Weights of a small image captioner: encoder activation squared_relu, encoder layers 12.
Rows from block 5 of the image encoder of a small image captioner, named by matrix and row number. Rows with one number belong to one neuron. Each number is 200 + 40 x the weight over its row's rms, rounded and kept within 0 to 999. All counts start at 0. After the name is the row's rms in percent of the matrix's.
After each neuron's rows are labels from the 100 images, of 14976, where the neuron reaches its highest value: "top examples" is what is common among them. Only what is clearly more common there than usual is listed. The data: made-up ball-and-stick molecule models.
# fc1: MLP up (encoder.blocks.5.mlp.fc1.weight, 1536x384), inputs 128-255
# fc2: MLP down (encoder.blocks.5.mlp.fc2.weight, 384x1536, transposed), outputs 128-255

fc1.503,160,200,243,200,154,270,99,153,200,200,200,151,219,200,200,328,228,200,200,200,200,200,200,200,200,163,200,238,200,57,200,200,213,187,302,200,200,200,179,307,126,200,199,200,200,299,200,200,146,200,200,207,128,56,233,169,200,200,200,200,200,200,146,200,200,264,200,200,200,200,200,113,330,200,200,200,200,200,200,200,200,138,200,200,200,200,141,275,200,33,138,200,200,195,111,200,39,214,282,200,200,200,177,200,200,210,74,200,200,200,200,200,200,188,200,200,200,217,202,236,177,200,200,200,200,200,200,200,200
fc2.503,141,200,200,311,200,200,200,139,200,75,200,200,357,200,200,200,200,200,200,200,200,200,89,200,189,200,200,200,200,127,200,200,329,368,220,180,69,200,200,148,200,200,200,200,200,200,200,207,200,200,189,200,365,200,200,200,200,200,200,230,200,200,200,120,200,87,200,200,200,48,200,200,144,200,167,200,200,200,200,200,200,270,328,200,153,200,200,255,200,200,200,200,200,178,305,200,188,200,200,187,203,200,204,200,200,180,200,200,48,200,200,107,200,200,200,200,200,87,189,200,200,288,200,200,200,200,200,141,156
top examples: space-filling; balls: five

fc1.574,193,200,200,121,200,200,200,167,197,259,274,200,168,200,200,200,253,200,200,326,200,217,119,200,200,200,200,200,200,171,200,200,200,200,200,200,200,165,200,234,258,184,200,200,200,283,200,168,200,385,283,200,200,200,200,200,200,200,175,200,265,200,269,117,200,164,200,210,18,304,200,200,200,200,172,241,209,200,200,270,243,207,200,200,200,200,252,200,200,305,200,206,210,132,200,187,200,226,200,200,200,200,200,200,208,200,200,194,206,200,326,279,199,200,200,196,82,200,200,125,200,200,200,200,200,200,254,261,160
fc2.574,156,163,200,200,231,200,200,200,200,200,200,135,200,200,200,200,200,200,200,207,200,200,200,200,200,200,124,129,200,277,224,218,200,165,200,272,192,195,200,174,200,261,200,264,47,329,200,200,200,200,200,200,200,200,200,200,39,387,217,0,222,200,200,200,200,200,200,200,200,200,200,200,158,200,209,200,200,200,149,200,200,200,200,200,200,200,200,200,200,152,200,200,200,200,253,200,200,200,200,243,200,200,200,200,200,200,200,200,242,143,200,200,155,177,200,168,179,200,213,240,200,200,118,200,163,200,200,200,200
top examples: dark backdrop; balls and sticks

fc1.378,182,200,200,200,200,200,189,200,200,137,200,146,200,165,200,200,200,284,200,242,176,200,200,200,200,200,200,200,154,136,310,200,200,184,203,200,200,200,219,242,200,200,160,141,200,240,178,200,138,200,200,200,200,200,200,224,200,200,200,296,200,200,200,298,196,193,200,233,200,289,238,269,268,200,200,188,309,169,132,200,233,200,119,200,115,200,130,200,165,145,165,261,200,200,200,200,200,200,200,200,200,200,189,88,230,200,127,200,198,200,245,325,263,290,254,297,138,203,161,200,200,200,127,267,127,232,263,200,200
fc2.378,170,200,200,244,226,200,200,200,212,87,200,302,232,200,200,177,200,200,276,258,200,200,206,200,96,171,200,200,200,200,200,270,200,278,254,96,200,155,185,200,122,236,200,200,227,200,209,158,128,200,259,200,238,200,242,127,142,278,200,200,200,200,181,96,200,200,272,280,200,200,172,200,108,194,200,293,214,213,200,200,200,200,200,200,200,113,229,292,200,200,200,169,162,197,200,135,200,318,200,200,215,182,200,200,200,200,200,200,90,200,200,200,200,200,186,200,200,176,200,271,200,274,200,200,181,200,200,143,218
top examples: space-filling

fc1.737,169,228,200,200,200,129,200,200,200,276,200,200,200,273,214,222,200,144,200,261,200,200,265,143,200,151,205,156,200,264,200,200,200,200,174,200,200,200,252,220,200,299,200,178,200,219,223,200,200,200,273,167,200,125,260,157,317,200,244,234,200,200,200,223,200,200,200,203,184,243,200,136,200,233,200,200,200,195,200,200,200,297,200,282,154,200,200,277,200,198,163,348,200,200,200,228,248,200,200,200,200,257,199,200,200,258,169,158,216,200,200,167,159,246,200,200,138,160,200,200,200,218,168,200,133,258,200,200,117
fc2.737,122,271,188,183,200,200,200,200,200,200,200,200,200,200,173,122,200,200,179,200,114,126,225,200,200,200,128,219,200,200,178,200,200,200,200,188,200,200,254,200,317,148,200,200,200,200,200,200,200,200,200,88,200,200,200,200,200,250,214,200,200,200,110,200,200,310,200,200,200,218,200,139,200,141,200,79,200,200,141,200,200,200,200,212,308,235,200,200,200,200,200,200,200,200,200,90,202,206,200,200,150,200,200,200,200,200,200,287,209,200,168,200,141,151,90,200,200,200,110,200,114,200,200,200,200,200,200,232,99
top examples: dark backdrop; balls and sticks

fc1.22,154,200,137,200,200,200,200,296,200,200,200,200,186,200,273,200,200,200,200,212,200,155,294,200,200,129,166,200,200,159,216,116,200,200,184,200,200,100,200,200,118,200,200,200,183,254,102,200,200,137,125,70,91,250,232,200,200,200,106,137,192,200,210,252,364,66,232,200,200,200,200,200,200,200,200,200,200,200,200,259,165,304,200,210,200,200,200,200,200,176,239,169,200,200,137,200,200,200,223,200,200,241,200,200,185,200,200,200,200,156,200,200,200,233,174,244,200,200,200,260,200,200,200,104,304,200,200,200,200
fc2.22,152,82,169,200,200,200,200,200,157,200,200,91,294,268,200,200,200,248,200,200,147,200,200,200,137,315,200,200,200,200,254,200,181,200,168,200,215,252,200,191,200,200,200,200,103,152,200,186,262,136,200,200,200,200,90,200,200,200,167,200,200,152,75,168,183,200,200,200,200,200,200,200,195,55,200,175,200,200,200,200,200,200,200,200,200,277,200,200,200,266,225,200,203,200,200,111,157,200,200,200,200,200,200,122,312,244,200,200,200,188,306,200,200,162,200,200,200,336,200,200,200,273,182,200,200,226,200,200,182
top examples: dark backdrop; red ball; space-filling

fc1.757,133,200,200,200,200,200,200,200,200,200,200,296,200,166,200,187,200,200,200,200,200,200,200,107,200,200,183,200,200,200,248,200,200,107,355,200,207,186,200,125,141,200,160,145,200,200,116,200,200,123,96,200,200,318,200,243,200,152,200,200,241,200,182,146,211,238,200,200,200,104,200,200,256,200,200,200,158,200,200,100,200,233,200,239,226,200,200,200,200,200,110,200,200,200,200,200,200,193,200,288,200,200,200,200,133,200,200,200,129,200,200,200,243,200,272,200,155,251,200,200,149,200,137,200,200,200,108,165,200
fc2.757,144,132,160,114,255,200,200,200,200,134,249,200,303,200,119,200,200,255,158,200,131,200,200,200,138,200,200,200,200,200,200,200,214,200,200,189,200,200,139,200,200,260,293,125,200,200,189,200,200,206,232,244,168,200,200,216,200,200,200,272,200,200,144,253,200,200,200,200,192,200,200,294,200,173,329,200,220,200,200,200,200,200,200,157,193,200,200,210,200,200,222,200,200,200,137,114,130,164,200,146,200,200,246,200,285,241,200,200,200,160,227,200,200,200,152,200,200,235,200,266,200,276,221,200,200,200,200,200,272
top examples: dark backdrop; balls and sticks

fc1.444,085,262,200,176,260,200,200,321,166,289,121,236,212,200,200,200,200,245,200,200,133,200,271,165,200,186,200,184,200,200,200,200,168,247,200,200,200,207,261,200,200,259,233,200,200,200,55,255,200,200,270,200,131,200,200,273,200,153,200,139,200,200,249,200,200,165,200,196,94,200,200,200,200,200,200,200,200,93,200,160,200,200,200,200,200,34,240,200,200,200,174,200,159,153,200,200,200,200,144,200,200,200,200,200,200,200,200,200,200,301,200,251,200,102,313,200,200,200,200,200,134,200,214,212,200,200,200,122,200
fc2.444,080,251,200,200,200,200,200,240,200,200,251,199,200,200,200,208,200,200,186,200,200,200,200,200,200,264,200,200,200,167,200,200,189,200,145,200,200,200,200,200,200,200,200,200,200,222,200,125,260,200,200,200,200,327,200,200,134,187,200,200,281,200,200,200,281,151,214,132,209,200,95,200,200,200,253,200,200,200,200,226,200,144,200,200,200,200,200,174,166,200,200,200,106,200,200,200,200,224,154,200,200,200,200,177,177,200,311,149,128,124,200,41,200,200,200,200,200,252,109,330,200,369,312,200,227,200,200,200,200
top examples: dark backdrop

fc1.289,160,200,135,200,196,200,181,253,224,252,200,151,200,200,205,144,257,200,200,200,200,217,271,200,200,200,306,255,200,200,141,200,269,275,281,200,195,200,200,200,276,152,200,174,200,201,144,241,200,200,200,200,200,200,200,218,200,200,144,212,200,90,200,200,171,123,200,265,200,200,162,200,224,235,176,200,265,200,200,200,200,200,200,200,200,168,200,181,139,200,339,200,164,202,200,200,104,200,300,174,200,200,200,242,200,200,200,136,186,200,200,200,200,168,187,200,200,170,200,194,200,264,200,200,200,115,200,168,68
fc2.289,140,200,200,265,298,143,253,200,133,200,200,200,238,193,200,130,200,200,115,200,200,200,269,200,200,200,198,200,327,200,200,68,245,200,200,205,165,206,172,167,200,200,234,200,200,292,200,202,292,200,200,200,200,200,200,200,118,200,200,200,183,123,200,200,269,188,221,200,213,200,200,200,200,161,200,200,200,217,200,200,200,200,200,200,200,200,200,200,274,200,200,200,200,200,255,200,200,200,200,200,181,168,274,200,200,234,200,200,200,200,200,200,138,200,200,180,200,200,200,200,200,200,276,200,169,200,81,212,200
top examples: space-filling; balls: three

fc1.391,063,200,200,200,200,29,205,200,200,200,200,200,200,200,200,200,208,200,200,237,200,200,200,200,200,200,200,200,200,200,200,200,200,200,150,200,200,238,106,200,200,200,186,70,200,200,200,200,200,200,200,200,217,200,200,200,200,313,113,200,200,200,200,195,159,287,200,200,200,200,200,200,200,200,200,200,200,200,206,157,200,200,200,200,200,200,200,200,123,200,200,200,168,82,200,200,200,293,200,200,200,200,200,153,200,200,200,326,181,200,200,200,200,200,200,307,200,200,200,200,200,28,230,200,62,200,200,182,200
fc2.391,061,200,200,109,200,111,200,200,200,359,200,320,200,200,200,200,123,200,383,200,200,200,200,200,200,200,200,347,120,200,200,200,200,200,200,200,248,200,200,200,290,200,292,200,200,200,200,320,200,200,200,200,200,200,80,200,138,200,200,200,200,134,200,200,243,200,268,200,200,200,133,200,200,200,200,200,200,200,200,200,217,295,200,200,200,200,200,200,200,200,200,200,200,200,200,200,229,200,267,200,200,200,200,200,200,161,200,200,200,200,200,200,243,200,229,200,200,223,200,200,200,200,200,228,240,200,200,200,200
top examples: space-filling

fc1.515,077,200,200,200,200,200,237,200,200,200,170,220,200,200,227,257,200,107,209,200,200,200,200,200,200,200,200,200,200,147,200,200,200,150,200,200,200,257,200,200,200,200,314,200,200,200,200,200,200,200,226,186,170,229,200,200,200,200,200,161,200,200,200,200,200,200,119,200,200,200,200,200,169,200,200,226,291,200,200,113,200,200,140,97,138,200,200,200,200,200,200,203,200,189,200,200,200,200,200,200,200,200,200,200,204,200,200,200,200,200,200,200,200,203,200,302,200,200,200,370,205,95,200,200,200,201,138,239,118
fc2.515,064,200,200,231,200,200,200,200,294,148,200,200,200,200,200,200,200,200,200,178,200,200,200,200,201,142,200,68,200,200,200,200,200,200,123,200,137,200,200,200,200,200,158,200,200,200,200,186,200,200,200,200,200,200,200,200,200,200,200,200,134,200,200,200,200,200,200,200,200,200,200,200,200,200,200,273,200,200,200,200,72,200,200,200,200,200,200,246,200,200,124,116,200,200,107,200,200,200,200,200,200,200,200,200,200,200,200,200,200,260,292,200,200,200,200,200,200,200,200,200,200,200,289,145,200,200,200,200,200
top examples: dark backdrop; space-filling

fc1.19,052,303,200,200,200,200,200,200,200,200,200,200,200,200,200,200,200,345,262,200,200,176,200,200,200,200,200,200,200,195,200,200,200,200,200,200,200,342,200,200,200,284,200,200,200,200,200,200,200,153,200,200,200,106,200,200,200,200,200,200,200,200,200,200,200,259,200,200,176,200,200,115,200,200,200,200,200,200,200,237,147,200,326,200,117,200,200,200,200,200,105,200,200,200,219,200,200,200,200,200,200,200,200,200,200,261,200,200,274,200,297,200,200,200,200,200,277,355,157,200,200,277,200,200,200,200,200,200,249
fc2.19,054,200,200,200,245,200,200,200,173,134,200,65,200,200,200,200,200,200,200,200,200,200,200,200,200,200,200,200,200,341,200,288,262,200,200,338,111,200,200,200,200,200,120,200,154,200,117,200,258,280,200,200,140,200,200,200,200,200,200,200,253,200,161,200,200,200,200,174,112,200,100,200,200,200,240,200,200,200,200,200,200,200,200,200,288,200,144,200,200,200,200,200,200,200,200,200,200,200,200,200,200,200,200,49,200,136,316,200,200,200,274,200,200,200,200,72,200,114,200,200,200,200,200,200,200,200,143,164,200
top examples: space-filling

fc1.100,172,320,200,162,200,200,200,32,298,239,122,200,149,286,257,225,200,241,200,200,200,200,200,200,184,241,200,200,200,140,288,200,200,191,200,274,200,200,200,207,89,244,200,200,200,248,138,200,200,200,200,128,161,200,200,200,200,328,200,200,200,200,134,200,200,152,120,200,206,247,220,200,172,267,200,200,225,151,203,200,198,181,200,147,200,200,247,200,200,200,244,200,200,200,200,200,200,200,200,200,200,200,200,200,303,200,200,178,261,200,200,200,200,200,80,200,200,190,200,200,200,116,234,200,200,200,200,246,200
fc2.100,157,188,200,200,200,200,144,200,144,200,200,200,200,200,200,303,200,177,209,225,200,200,200,200,200,124,185,129,200,200,196,177,200,200,200,200,200,200,200,163,238,200,200,282,200,202,200,328,200,200,158,197,200,279,200,200,200,200,262,200,287,200,200,200,200,200,200,237,122,284,78,236,200,317,292,200,169,200,283,200,161,200,200,89,74,200,200,120,200,335,243,200,200,163,306,150,252,232,270,203,200,128,200,138,154,257,200,200,200,200,200,200,264,200,276,200,200,200,200,200,200,192,200,135,200,304,200,200,200
top examples: dark backdrop